{
  "encoder_arch": "vit",
  "model": "image-text matching model",
  "dataset": "views of escape-time and Newton fractals",
  "train_examples": 145000,
  "image_size": 64,
  "crop_scale_min": 1,
  "horizontal_flip": true,
  "encoder_norm": "layernorm_no_bias",
  "encoder_norm_position": "pre",
  "encoder_activation": "gelu_tanh",
  "encoder_mlp_ratio": 3,
  "encoder_head_dim": 64,
  "encoder_fused_qkv": false,
  "encoder_bias": "all",
  "encoder_qk_norm": false,
  "encoder_layer_scale_init": 0.1,
  "encoder_parallel_block": false,
  "encoder_inner_norm": false,
  "encoder_patch_size": [8, 8],
  "encoder_conv_stem": true,
  "encoder_layers": 12,
  "encoder_width": 256,
  "encoder_positions": "learned",
  "fusion": "cross_attention",
  "tokenizer": "word",
  "vocab_size": 29,
  "fusion_encoder_width": 384,
  "fusion_encoder_layers": 8,
  "fusion_encoder_norm": "layernorm",
  "fusion_encoder_norm_position": "pre",
  "fusion_encoder_activation": "gelu",
  "fusion_encoder_mlp_ratio": 6,
  "fusion_encoder_head_dim": 16,
  "fusion_encoder_fused_qkv": false,
  "fusion_encoder_bias": "all",
  "fusion_encoder_qk_norm": false,
  "fusion_encoder_parallel_block": false,
  "fusion_encoder_inner_norm": false,
  "fusion_encoder_drop_path": 0.1,
  "fusion_encoder_positions": "learned",
  "fusion_encoder_cross_attention_every": 1,
  "init": "torch_default",
  "residual_init": "zero_last",
  "optimizer": "normuon",
  "muon_scale": "match_rms_adamw",
  "lr": 0.0078,
  "momentum": 0.95,
  "nesterov": true,
  "orthogonalizer": "newton_schulz_5",
  "adamw_lr_other_params": 0.0013,
  "grad_clip": 0.5,
  "steps": 9200,
  "batch_size": 128,
  "epochs": 8.1,
  "lr_schedule": "cosine",
  "final_lr_fraction": 0.1,
  "warmup_steps": 460,
  "weight_decay": 0.08,
  "adamw_weight_decay_other_params": 0.05
}
Rows from block 6 of the image encoder of a small image-text matching model, named by matrix and row number. Rows with one number belong to one neuron. Each number is 500 + 40 x the weight over its row's rms, rounded and kept within 0 to 999. All counts start at 0. Numbers have three digits each. After the name is the row's rms in percent of the matrix's.
After each neuron's rows are labels from the 100 images, of 14976, where the neuron reaches its highest value: "top examples" is what is common among them. Only what is clearly more common there than usual is listed. The data: views of escape-time and Newton fractals. In brackets: how many of the 100.
# fc1: MLP up (encoder.blocks.6.mlp.fc1.weight, 768x256), inputs 128-255
# fc2: MLP down (encoder.blocks.6.mlp.fc2.weight, 256x768, transposed), outputs 128-255

fc1.441 097:514535556470504502470510548524592460490450598507450425462538504528503520508528508489503520536487467562453522541420557547496516546493553586511526491555504497517496455475461517490454509483509487450438529521551549537496451446535499478490474418470512510521526489412408480541498456508532513479546446522479542500564545485467451519478494561468469466469527452516522425581511526467568523513431
fc2.441 050:541513543580552553559475523503504435562459513446438453541490475519504552494504536479497507430481551455492455511496559499460464497477480473432553483527492474477531502534460460492528502467560589525466575561461480537499461537478472468495508582462484481506452506451492469508454439546592493516445483489508512590487487510542548452514446488514559510459528452473532543512555466500555576535460
top examples: cubic Julia set (27)

fc1.653 102:508553524567484531512491449468429451471508523481516475521546509570463533467481560453469544504521505521521532524540529499578507532392490511526462521519510417557440470412536434565494520521504444501488497504474511450515477453496478494535493508425445544515530627431509451541417537547536514428510553480499480483522483493432483523492547477477497481489528547543489526505535473556475518525480
fc2.653 104:443439515487538456480481589482556552504453532522508424451548424452459477531520510438449481560484459490474517470484517441490435481573501484480537495447441497474533481548463480474506523480520495482485492542472529490509477508460464471493518500513456429521480452526468477506438482459439548525455580517511479533506488470614473550524519503493543462483464459481467464475450477450437405513457
top examples: dark (94)

fc1.245 108:601501425520419579409474427483544521472545516478531509488496568475472537511505538420472482492480487502449506536509520428465537532500519526473497510536537508525480512464520475505437491551498546471586522472538495517467428507443518512480450537487492542553481535426499510530527530501550552441467477539566526470504509457453479524490489451507519558450560388476518472487594556414480467547542
fc2.245 124:470498561515585494439455548463475496538488473544489495496454489455461489518514423507465524485515447532458464428423465555504567604459464479512505482475428490552497437483547498437427458470425501488466495579481491538556496451540458570442499475466467466497499517540484533469469549547487562454585491529475512447491485543509562538444516516561515492456513502501471457509564402460463547521459
top examples: warm (99)

fc1.662 098:499505483531532541503488552472541482416507528432427529392494496441514459505554432550500476499536407527515473468487511508522541572539442485458512463474504550556507540476507517489514455502479607483498535392474506486514481551532510546491432465450453502507536610485498518551456571479551593458439491442489489468474489426490492514461461598431546461430536518542539530494538466547451508483494
fc2.662 108:497530471507512525501522479552527545498542474489546420541587534503477542525432480518455565437445515483604509520563424496493493549494547463543499472560469504511525451494451484440456532526496456497514533584511491556543452475465552524516505478502531442551480504586471477499485462433529496571566472514586565589513518448447588492556444477462483530435449490455524492474468437484560559523456
top examples: warm (100)

fc1.258 098:469453504487477452526550531608465496485525551546473524526463495493485443523523508491541497566513437478565476510510501531529459469528518545484532521550448470548560433623535465528540575479477475397529496484491450522505495555522493517500441447499455529514503500549514488514442490513418565512547439449486448450436452471497517500548474552502425453415529587469517510476455493553499483555559
fc2.258 119:505457502550512481444504494508397580466530446488557444486460538512479534502572490466499513479520479491466549440449547551540482458466487427517514489548490392413477542519529432498526493532483467500439478490505438479493496528456412462447541497483506433436497487537506495504544461456510479475429484547520575565535522505469535518502521467522470537489438487522493501510516489453564437570493
top examples: pastel (100)

fc1.563 101:584476461552523469542476511525521501468502538561508539500465513526512449447531524472554537550560512515509476528546523526616605519496422530436469480446480522460467436609475518564511526413403471479454542496500467461516535558550505557477482470489458536547500472531522490457498469441493520495506539518449510446456518474486443456518525489509511487564576576552503572524507492494472565491545
fc2.563 116:507535587516490533499450509502530536546548494453525439534478436507487520534460494462448510511569500457453468549498590477549454440521514521545584512508446459562473506391409586502423461488474463439568524494475517480473486510526510482512451500458518480496511511432479568497495462545463466564428441501474513505448485500480540514564543626418545503501473465488469455502499530471526453522465
top examples: vivid (100)

fc1.242 101:453507456474478498542512507521442510538516552551573569534548424514483544534450557518552490441489524519487495526516482493455436437594511536556485582448475490545533520485487503535512468516448477487455499430503519459503548491494444490467512482499531539451515457515478509446542486487438416408457498514559513485476518459425509458440485455543495524502528488496547497494466550521533542546502
fc2.242 124:556547408431462554470560517475576502503432470466443482493484508482510446540513482499526447479535488539575521498493496605520477565447507511506451505496469504495488566440509520568485543493486554494527432548548536542496497512516436527487511501568494415488527565438460518468508524494518551567532477494495502473461464478485509534496560494524547507493467579393412552498502489577484551579490
top examples: dark (100)

fc1.607 094:433490464551469535530523470548492588485458512511478486510476463471508446481554567538487443486489558466556502482541518495541402498559448473389491456491523483435510454518462443601505428513500422492546450435427499466446555558478539513572519456468433576468523506448490497546454445481404519550498468593441505504530466541513529504532552501556473478477518499481496438544551548558529498472520
fc2.607 096:525526539434553483511498493547514525447523597502506555492509533491493509534520454444491432495566530519492543514475428536479509545459501577596488509492446459502434522501577539468511480513556459465468490548507506579593523499518457486499535494477466401454502522450523470498574596491545467470476532513496475489504516513470504529483470563529445497493465481531440501552491522494464469528437
top examples: vivid (100); Newton basins of five roots (34); Newton basins of three roots (28)

fc1.503 108:484510580447524511478501561517513461448553437530472513554495507538476590483439484465558522491475445463516538506462494540523552551506504495493490545540461515507444517464461541530489465476480462450530533513509476510591549467457444518537455438540546533511456465523502465481503466522542545556518508543471546473494507518471445506508462546476472531462482524458481525483412395481568461472551
fc2.503 088:543561505475510469533550427514459492529503515529528461507558479553514460465420457509579490504523526535446501504517450486439490482417506462538565514496403542522517503476521442529520441496496454514489465502451456513491472545435538494520547447485489564526490501492479491514490507511525470411455488449426509433465575482488560526479490536510465465505493462445525484582469566494545548428569
top examples: grey (100)

fc1.518 105:491471591443534534412491462521434477497492556469497541495523500509575474480505407454588490484489504544575507504514501538420514538474475520511435488468539518405457431489352504457529506470518560527582437492561477553528480496495504459494478463505420498523493480551498534549495470545517611503408520484505470583530525478452520479463436561427522547459521548460438516549464444483478572456477
fc2.518 115:517527444513489493501580495524573458523454441483494474466475506505539506472513520521487470501494512487453528422432571529500488528566428509490550553479575403547480525490563544516513491487413474453498454553497452464468507478558497463554492467469524517550438540446429502492541458482491476453522504470519469552507452441495474526511549482524466455575437505475512525479460519535501473479566
top examples: sine Julia set (30)

fc1.718 098:501547529452437489443512514455472531547532500484507483486442402466529573485503473487419467400535579511532379489481538470483482485445460490551504512465484537522510471500480559485539530535467446566467494528520489513479529535633524482509485447525434475466500570478466411429468440502441415517480484534486502487489539450552560505499518491527573499556511461515520531513517442517450519443523
fc2.718 113:514523575482468540473440568416401581504452523529509548472515495611479541523470477497521503545459437532476446485471507511484494435580491537510516544507455491618589492469488456544435489490505449495486496463531573447479570488435439531484509538514496472523562431497497468514509542558456501496425486475498467495545496474473424497465508480531561458514561502473475493483499492465551528525515
top examples: dark (100)

fc1.448 106:511466587508453524561533483523500512494531551525498489475477557506469516514553512536556546572494457455454492460479549441462407529560596565448527502521487580490511504486562575549521505442480552419453498455542519540512452496475489542479473412444482494509489630493497483490461467447518525511497527488512546504544496547486548546482510528468525503493453479502545519512537496497502460452442
fc2.448 099:540561435478526441445571524613537472519463431592481496467408555495466452446453460556440447462496516529438556452574452459502511509495523490398504543503424509547565553466522552450416454474518559511549479517536470457542583469484489504501438496458554500484488487514463513513552452487515499553420466476492511502524540476540535548505502533498456520474456460481548578471555474507470556524525
top examples: Mandelbrot set (42); earthy (40); grey (40)

fc1.758 102:519517575428465498504463535538543435570557420592464507592525447474472495511474480523457458533485486484492478547516522466543489510464499481557445456513529526546455565522474438482484591484485451583503473538564500430471474492494435513553468543456473518564554487514504481539555467488480491449495542489488504460466545490471578454473500536598534517562457500405554510509522439512528443473539
fc2.758 068:569545501567509532489487492545482470485454519457516452417548568459506503448496524470579549533504452476553514565549475501480578409518502511462509464496503459452495518497582484422411510537438528463424512488512494460527556400475474502506506399557505532478586496485444501513527517481531407491479461537546500551532532562572514468490447467561461569517499497511447471533413538476475575445481
top examples: grey (88)

fc1.62 099:464535490540422476524490485504470490532444582527489477502501506512559521542499503433508503492528472476512519545521451506487505501526492571543522560546556537504455496452471535501551469566460445424512495454464429499425526428528484476448524552471506469526510451540479562442433426500482518481573473467540515502499477422510541546513509523468510555543450555465499435545453476476499555475502
fc2.62 067:484541506539431502531514541442542480415535436498470495497501406550438532473497528502536400505425522468530440519464489505460459512464467514484506537528476510495532499516481513497556568512490592490573486513502512504469554514470547512567494430541491494414460484473550527537514505525441600472441510470552557482440502444450533532495444436551520426465424468497504493494480489514489509538483
top examples: grey (100)

fc1.44 087:426529485453480548421483510503520494528540427514505519551463508497535463442508431596495475579560554525569577516516490570520492544508546468467494503579474478454538496524535541485508559502484459498513532519513502477562516477539516484477443459467522515471527526548510487480463489484509598531485477505601535499472481498517497479467486539498424540471448593467499515516498508513537472459497
fc2.44 106:551502521464528517554455474489484489511491495508440499480486429534403515473579528539520513448534510419448514529552432407512419503540491444499472564472529550529499584495448526482470501501550468395404501496468465466509524473554581475467510523410516475454479560449498492505501499487441503524481546572490527507546479475493514563531539542584535545569609462512549425498486541524445461490525
top examples: tricorn (47); cool (32)

fc1.71 098:505406528577502499503536543540461567501514464514520495480488585628474484469478581552471482510488445453581468494484462479466484540412501480480534523514446542527465530468451489517494526460523407455516515504537469527497528496472514569513466521458483420530465508518480515466555559434540497483550544537431430450490517473514441578467502466499505472585481505571549500469505449502502497459584
fc2.71 110:431557462512464448507454423471494528439498504544518537507530562508487528500441503484494483482476476467449537466552510532561444513507535490516464547496431434452394413495432544463506500466471588463500516556512461514504529533494510419496600465554433557434542546473504490490540466531453488471499495522536517545463497447475488513458489522596575531451491471463453395482443514423470517502497
top examples: tricorn (39); cool (32)

fc1.704 100:489513510441494481518527465494538558540422453437508462479439474532518507547439520472491430533441509514555470496489481490460529516508521488529564557514468513591488494540473455481483524507448508507519464514504469532422486518545510494602473475448475546456587523507499542467483523533437447489517502453501424446463409512469562530490486471478481539500549480465547512491528486549481553498470
fc2.704 109:533467483469454559476505520497462461500567474540528499410521523547512535521563483467526509548542578556515531564559503497452491470471512512535388526455480457457455466498430439524498449492445522452451518424539535539470467505486464516477487453549474560412516541499470367456516514486475485512469502500460475554511496559518553522549482493551495505483421512512469537431532451499491517481454
top examples: sine Julia set (35)

fc1.155 100:442511522573520512446515446454496489575506540513456466423551489546447497463558521442512511580415492491513478567483555497554523539564467469449476510544507502538487547484470472522579528503473466442551522474534463533455569454546516480447463501488452520450482439456532480498435482485494457505475498462514473550525488546507406439428535517516472506532505555475522515423588490465479473494600
fc2.155 106:587453481561487488516517485547495492457541487545491511529544600478556511512468514495528508510526547524518513558486528480513463557505530413522576488521487489468561488535530513537420450556535429507439453518535461517597534443483483463465496524435461512462504539563508479599507519510529441491435487501482407458469500431563509457409461559446494559423517495534496471446511531486486423501454
top examples: earthy (100); Newton basins of five roots (34)

fc1.485 104:520505520538497528534469533532482484489496539489507574490464529511495554559466568578549476446454520491530491480470473553514487516483507509532548535552531494534529535513426416543474502463456485461510447466456568537478494482493485453454513507526480470584468455529510445472524529566508522432513520466492467425474453436472462505466484518454561518495546579509493583482479547522495488550501
fc2.485 136:574486432491477499482511457497486562513498460455441536498578483475470443456427402504483486523479513558548584518544507518523551552492473479489496483494525467501478540529498459472441540516526501517429518546548474512493444465538499541550496509473523510506522475413429471551522424456468473597537512510460511521430526492460531513469626455451497539517533525500461487509570493458536429460490
top examples: pastel (62); sine Julia set (26)

fc1.135 096:446470529467423423508486528554467512478465479497517443491541537460506450487442561551443473429482542452518489525531431487558491505410451510521499473539515452560563462485521501517443530466498420530494507466540485445512569487491521515550554527457496517497587443475468472453497465511508440514527552499464510487553386471562460562484591513501563545484466542508501506513558400582491506525534
fc2.135 095:536522541511492514506541462526529500584465532463511492415514518533519559469498454499501466662503498521499503509451521452510493560570523466546541518584469543473519459516551536511466486438536560570504402512542501562568617478443453554516480535497516477541529517513515474476521484523524521510476447569512507446515529535446519550486511564544456595503522503532489429533550566513503488578511
top examples: dark (100); Newton basins of three roots (32)

fc1.199 096:515472410555551511499485442477430596476542510412465524539558473494524482471530438423487476509522462499527526515593487520451430468470474512554502498495484503500583456487438495544476503523486469430544483461508580584431511478437454456461528482524518478492489506520536436514498481567449470549509525435537449460529516502502467498484472455516460560485469479510519489521486493477491499494562
fc2.199 078:498514505502559490504517481534482506479461521465536442485496481532456557470514464514534495483496490616454452531458488515490498503502549482493452474499477449514571467496514501540510465403570565483477509509470534490552562494542495538553458473486485527521500490542458505541540528478461514491474529532444515496468509435564536531570493530475534545458507489456499458480471473530540468520524
top examples: burning ship (31); sine Julia set (29)

fc1.307 107:547454482542523528489522487500501483510536515457478494566499456480499564473473455582516571508475541494495496599447488530529527524504517472551452421475480512547542528598502491456509515511523495507452466404494492518491488435414521454388507506482580490445514438511489493450513485462491477492490486504469549500497529392490609495479528543488485543528555463458536501491500507456538505558573
fc2.307 100:443543597497475512544552504545545512465492457470456534549484566528485467517458465496513513502502509500496508559506496519509528501465522427455548538552467475515471470571467540468454542442531465464556494516505518515487433502422542508504478536459496521596494479488466410443510583509411515550597559469432537587518461491557451483512453500486540520506519498506493502400542524542483470471545
top examples: burning ship (55)

fc1.765 099:509487467450525528490519405554532422419476513469490482474469404465433472495447517451550480545546568512496506497524463560484472530515481465511492586516492485578542536458513504494542509501444462449569450455501577495519518492477610529574480530521477518483502478517517459485537521546480525570505542485542484475522530527496460524421518453495483518505559463407541548508492474444499426511543
fc2.765 088:474398516439472552441538498502427409453478485420457454527470594525509535486516504415487458511489458512451487583474487457550509502538496505473525532472466451475441489506446501523508538469446543432503491496471470499586481554589510503461489482536409488535495466516468489521442537510517427488496492523420532458476477541624494453480504534442469551463503551514499490517530475493486463516530
top examples: earthy (87)

fc1.680 097:579513567455543522503472525550461564557432456380522523469490509490572545507532464538495539450480492434455431513472498511489449521553540557424512487450503511485477489508506502508498572496484483482458481537531527541491526530495546526587496517477482534502526533393483436491479539469516430478455530431496494525500519505464454485508529486543525497528516495525527468490446522508499469463468
fc2.680 079:524506472498532466469510453455470525428558495519495585442538502531486468463479535500526467526488510521491477492560482562421527506432468517435459534519502433529532486471482495550591499568432483551523501476474526492501485518442549468476432468472501498454512511507506581507513482500448492497552513498530580516481431426572450452538503542426470497481425517474478539477526503517491545512419
top examples: pastel (92)

fc1.588 101:449566451489463468519488473473486505508508494520506580591540453474533533552565493443488551487468483418510454523529460512487492430517508518507463461533451579545525530540551455489480549520538602439513493442562573452491516531492501473537480521558480515543403482452554505459557456504528507566457504479562510479481454517472515595485419503458531525522524540484562461436530485577528504498452
fc2.588 078:490532519499530483496455487594543495538513532421385447543449521532476449427542513422491462462534527454474499518499496452532505464494535467485527491486504390576463498453461548488542444485497481518438524514534469540500581552476493494484547523484507513522496596493491490487477561502484502429519566512472497501504507537448479455503528555507453445568456498541501516510563513559550537613502
top examples: tricorn (54); earthy (36); Mandelbrot set (30)

fc1.260 110:517525479515398548470442530531538465508576442528535493584491534542447521523497566514500524422461517470488537535542446572547506450510449505520520539537472485533467498521544456494564462497517518506429493545545574485502473537573448466525466490463510510457453548437489466546478455549516490489502447515482550419487495484530502456544494415500480446499535525472491506517479470440484559499487
fc2.260 122:444537505472529518494565437415466529457453487576407574550452532457523506472528542507519459505555477482506540490530510478499505464534540558498483523588486480526482430472458516456574537542433431483577524473423456557476487523464536549471448541460606508473474528556510485536564535453464505466475410423486471426499494551502527481466465566513460476423439515521536528488477469536504447483468
top examples: grey (97)

fc1.373 104:606520563526505545498435503524469541540529443508504442588439444557519495559505484496484523584522512459508465510518525509495493495439509512486553538476489447600469451468430499501573510533490504492524501516496553512459405472480478544556516533550466538479557490539520504533484485443525449456478531580425555616521579522494404487472490406518444539512460465415461566520506533489542486533509
fc2.373 120:488419543502442524568480406500450492523459442517425472512571489418496470526488525532473580513517491505531495493485486489496528481569462517432426467509478545473492492538509459468397562483536517502478460556516522504510419488537469441502477462517453505559499478386487521432500479467573401494548496499514413445475510539498504478503511487478483571510538499520526553485519510488522477490526
top examples: vivid (79)

fc1.118 106:544462520466539486551479499529471482537593502547495565512555601553454473502529460514424488419535554510514541506503535554445535464450485473528494499485494524506462530597560499527510491525508457510499541470472457443483525517504498533427471471498596401525525520510539408448498451507505492483478529480491516494496551454499508441498494494541540533469460456431634490504504435503496495465509
fc2.118 133:490594587564453490498455423504528494555470490479486428506495507443461528465501541500480477464478476602516567584519557424446528469559476487512450537489493547461512559460528403551450434537459513523501425542501540479485507548479467477568463454548462608508502502467482452472552586526449510490533454548519474488434496499467540506466533478490478488500544456471482497495488506479517494475453
top examples: dark (93)

fc1.239 097:493505484554485417536474500486572503560456488458486481536419458471454524514486553506451545487518503471493491551538479488441489578443518500497477480466515435513494525475416527504478513502489523458592576426482469467484535548518480547575461483487551520570509520440420519515530475528507560487525423409544513540486471569508476587553515483516503567486509526490463426543499485468494458462483
fc2.239 078:504549546477474451507465587497491541552487508508499468493525455488478506508511475444530613494517453508450460548469533484485471512482484502525539591492534559500548506538465472520503547496524529584502465510557478496452530463482470536574513501527454552460454547479498425525479505482515492536518507551556466539479503551493548517471524511467538420461458517467445504474512429486431549422563
top examples: cool (41); tricorn (30)

fc1.165 097:504536549513449484534504487481498546513456511486538506551524510502563551435499532550538517449522461465530472503530479440502467563490560523478454524462424506554465497491582451465506477491564472431511537412482451563498467508445511582554514519474481591535568461482483506465468501491508481528442408515458440494509441506523501450525491509463542561498546532558473496510541526460496529523583
fc2.165 095:572537463483477460537436482482446555499505462517498436544539546491512536559554494462546365465520521436529476500561483531489573499499466456523553487492556485444497472467437491520419528528499477506460475596516443379437472487516558447486489459529568466499475555495481588538518536488463512529555509439515484470518530456457489564497577547498463542450498494513531448520504481491499501442457
top examples: warm (59); sine Julia set (33)

fc1.436 099:526440574508535522475451547507520508561474494569559448524508488570447456495521454463529501443478432508532573469532511441568577414496511420580478492560509598496435467526495494494481416538525480489434467521535474469483597473484485502547506473472543497500508510472527518486496488473550558473447478511462535511484507538491545533479504482468559448506537490547532452553505550490506474420435
fc2.436 052:515487480459449466508510466597492558460446546497511514501413463491518538496517544508550551495528487524531507511503465496537412540521486522519492503475503495523550550565452415455426528468538581525539500546513468491507470507558464526544460534485499524525439485485442514480503581526563520465480544362528496493506494518463506533519487556477589548499495537521518542548460528422397529596428
top examples: pastel (100); Mandelbrot set (36)

fc1.184 102:474409466477578525496469529490494492463492577491542510471545529465510472494474417481432542448458537521494593408466568562501534474485567457476472454479546512541521486491483548524473455475470440498526530447521493522503432501412469379451489537490474592547472486497478495539517445482536493491519510568520496452453583523538523445484454458469603457466486519533522555511420485513512521474530
fc2.184 109:493546558547495427516458554470576496471475489547460440452510489517486485491504550389527438525553466472510483552532439488580482480474412456541559538532489554492495503531523506471468544403444559534511452502468495506589439539515442531551483503467552482508447569512452470595489576498502505492547506505453501564504494537468571488509481533487437466509462495477509442536519516490551494525493
top examples: burning ship (35); warm (32)

fc1.174 087:528515543576516534520538517486495503542399489444567464473434465557485534531475467503524430503533512496464519463478505438455585508465490516551496532481511480609490464528489473420469507499517539457472525543458580465423472503489491603546480482539449553454502488412462465513503557482493516541515503528563504577508590497507515478499521516408544514443534487423501548513507471435534466441428
fc2.174 050:524492486527547478540432538453563431485528549449488502511443506428493509515432479431552475512524545478481495541517510515503485509496532509472520517501473483510458535495449500442475521502498560514498504495513528549494504439436553458560547504601498466552526567519500441448455592513577474542500513461492520394424532480513518554505513520434459539480515532485531528547433488482451509519506
top examples: sine Julia set (32)

fc1.70 100:473571522476512435565518550550567494436538513567540500503522541534561501573503468452555537543473566534483500546496493503478492518504522519507546527532587439563439512490477501455560451507490503563542499522460485500477473534524493501485470498491425533486542539573526556552446451497497421533439548424467431461526534479431560443471492548478515480493474482503476477569533499519467525473507
fc2.70 094:526553451466536519450470499529552464505470555498488531436471486495478512531423507459593500498543510548524442482474500501558511479477524527545507473522552577547432463573456444502551509459479513395503494528497509560589461549434445543487506430477516508503440511476494513581534498481484573423506543473480497498546510502569506476493447505448423517490556428440481481521586528504523544548488
top examples: cool (99)

fc1.249 104:447473584499527485467512518526438505529542510402545448445547460481515523462500539542486500475478514501469460474501492539566507522445503440496501494512545487452419472410471530548460483495548491490504513585528527521461526509505466398520515423510512545545463527552502535479461526538561526444469521533491556501504435443491473508529509542547473469500488443523509440554582487514491459501480
fc2.249 094:453507452515508493511480522469476557460454514540455580549498479545518482573529521500561576460468464578554511498559475480486493533476504536540509455535484497517503471510573425485475447501488426462481401535527560398491467549516485517532513537500494508531499509509540527419579572498590498494559474533440498509497535509513497492528490572440511527494564511525513534524429564522454509518511
top examples: vivid (55); Julia set (33); cubic Julia set (32)

fc1.719 096:607461521478531486447534467481472496495471464511474437467461478445550440503501540520522585430472488497519520578488468505524529548519541438567497511546480459529469508527537464468501566481471467491516500465489407422497509504397543528449408473511533546556521630454434529543422521543480488612520467494469505515519525449487462543545485530503420502546557549539450494492508463474497540427535
fc2.719 077:430458471522504561480523469478442537520477513457533492536523479492595575494481471520561455580546539502502498486472490457510473496463510467488455500499583521478489471419565505494519486448492430505444544483525470469478477512599532531535545507485565473555413474475526491474471547504491579449484527484519572502522490517374498486499506487467494486402493538488504493546637542535432488501509
top examples: tricorn (53)

fc1.509 096:606449529491510491493445491507520482442505576468506520489542501509554476376530437538516518542510454466571535495499493530453491492546504551526526474580457579503525534537503519434508551522491498445451459566500518511473533513528470482508510476502522525494435547470498512482508444431532437545431509470456550566511494442450536429536486585523491535427490526450530474519490473450541535503477
fc2.509 079:511475545534445543480580481495484521464443465508534498517497483441511545537494485556556508527504542493451479501517539462492503475469542552475540499535517490514481481502466526545469514497556463571481549549544477506432461563454486459464495530477451446507488510443457405579537564504496484422542442440520499535613483479539542562569511480478603466503426511521456506528465450530483499477489
top examples: grey (59)

fc1.32 107:544482628551517518469526434494484456561511492468483512488534472452555549457529421534560421502596507467525529445488480521530457545587433472516508554554515455538494537439409537414565539485495526406502522490518528449524537446476489518479542480508501519491567533484479468463511482492469498429542474519497526498587505483443490441482519572474547525498517507476491561504465433526491493496532
fc2.32 106:534519401591478468525465500483514498512416493489471521530508603518541487470550558486529470516496473497493482484466516445494518512488494486563487569495494505523471425526456477537433515490511512473513542543547471438496465515482447460522581483468453509509502491530437510529497550503537464533445577464484511515500459448508531530464476486541554439516444480512483491483480528541558466487535
top examples: dark (78)

fc1.572 098:533554536530468548496529513548423562488441559469505435560512514471529591458547477527537559385473464449458492468511489476457511511558488460455536495583550544548476544497459468545557494499471559525498558527534555510536491425555504509513458491501526477561464477508535477520458476468450502492527493471488468513523468466510500483536512529514437564565507458564571466494454458520584494462556
fc2.572 083:495558497458443467431465449446510509501474483516516527468560453479514516511515464521497518533550460455544561487536463511431502472434463472441567441421508467466528499394516530488470459494480493523520524524468494511511482609448484440497501435578538544427428498515460453502455543516444492462440490460584431535431537450498500530539515500557484447505470500496510472588544505475541448480560
top examples: grey (100)

fc1.642 098:490464535525549467465454513498408464448516533480536535524411503541413479491526402483521509552507483462515492507510592513513463554545576480550501537490407425504539518538471438433494540511509510519448461515538495535504507529455514521471517517529494439461512481509525606520446439515477493517518443488492464490486462493460591585501453563557438560497549492474521590509490494509540564480532
fc2.642 100:502447499480436473438459490507454535531464428486456459518540463563498543516508546487607515501494434507489535476565440458501539506436471396480551491452520544450455559462510554490553508491552484519441470532537517528444472508537559418488486567442447561519555466458424542455543496451579512460481475484497513570467528620505520448490544508506552462449406473489496607537534535528448436484509
top examples: pastel (100)

fc1.300 101:567506548526525477482490478495532499441519506502517493479492428539527487512544546504504487482550489537487528525494602551538486495522564449515512549471389537489466508532441516556482387506487527510493498478461474442535524587546489545516503519514490559531516433476461519477483588489518546508494468497574430447497489555483463489457523505533520495534444611398594488482494520466524517478563
fc2.300 107:471440458543516512542522532550492409481526566540461503394522478491487481532499444464437512450522516552525547481500416511514463493474490510467523511483486397546454519448514517421534536518493535492518492446516492553438562548469452579500498516489520478459475513436517578465450570544510475481469513569487488512510558497546521544504466508397428471580511487547508517465512482510513472528502
top examples: vivid (100)

fc1.284 101:485475494509463521522563533488580498514433425524502511491605455503513490428522392446540548452506513510456510524536559525506492491581435522520553464516514482433431517497466460490538510517577456481470573488487564509507505492572548575572537562468559452466429527517483528459544561484554492454526483470448509529490505512518499512531504437500501471455476551512532448569504486473451483465547
fc2.284 129:453486549427457424485457495471450523484477542425585464518556569552544547496505511480508555495510518493524446495506513545467471392530520515481491519459500491451573512508427499553481558482509491477554557483487563529533499538475468452461411516529458477469522559541484523549423478485469482458510520537551460498454519515508482489456522420501493499482571394439490518460491511518431464501508
top examples: dark (77)

fc1.415 105:533548551552431477532490500479497527487622523559450536408520491512482537463509471463472545587515556468550505465477535427471430463511501454458574513500473502491469506463541443479544452529442450549476496495509480509543487449448480566535493515490562597414501474468486509469489515456533489555491458482540517498486528550476512461520524475548480523414498445531482478487562551472454547555500
fc2.415 080:453552512503505432504507478445483426517488434492469481463535479476522493423481472471551518478471510473527390498469488530491563468507482510483524496509591514486503465446477488530503527473414583532474523470478550432454525613534500444545514476494549444470555555471537535516556504535500482486510564490447404451460526510558459464473520534570537523528504515490476508433555520473478549436529
top examples: grey (100)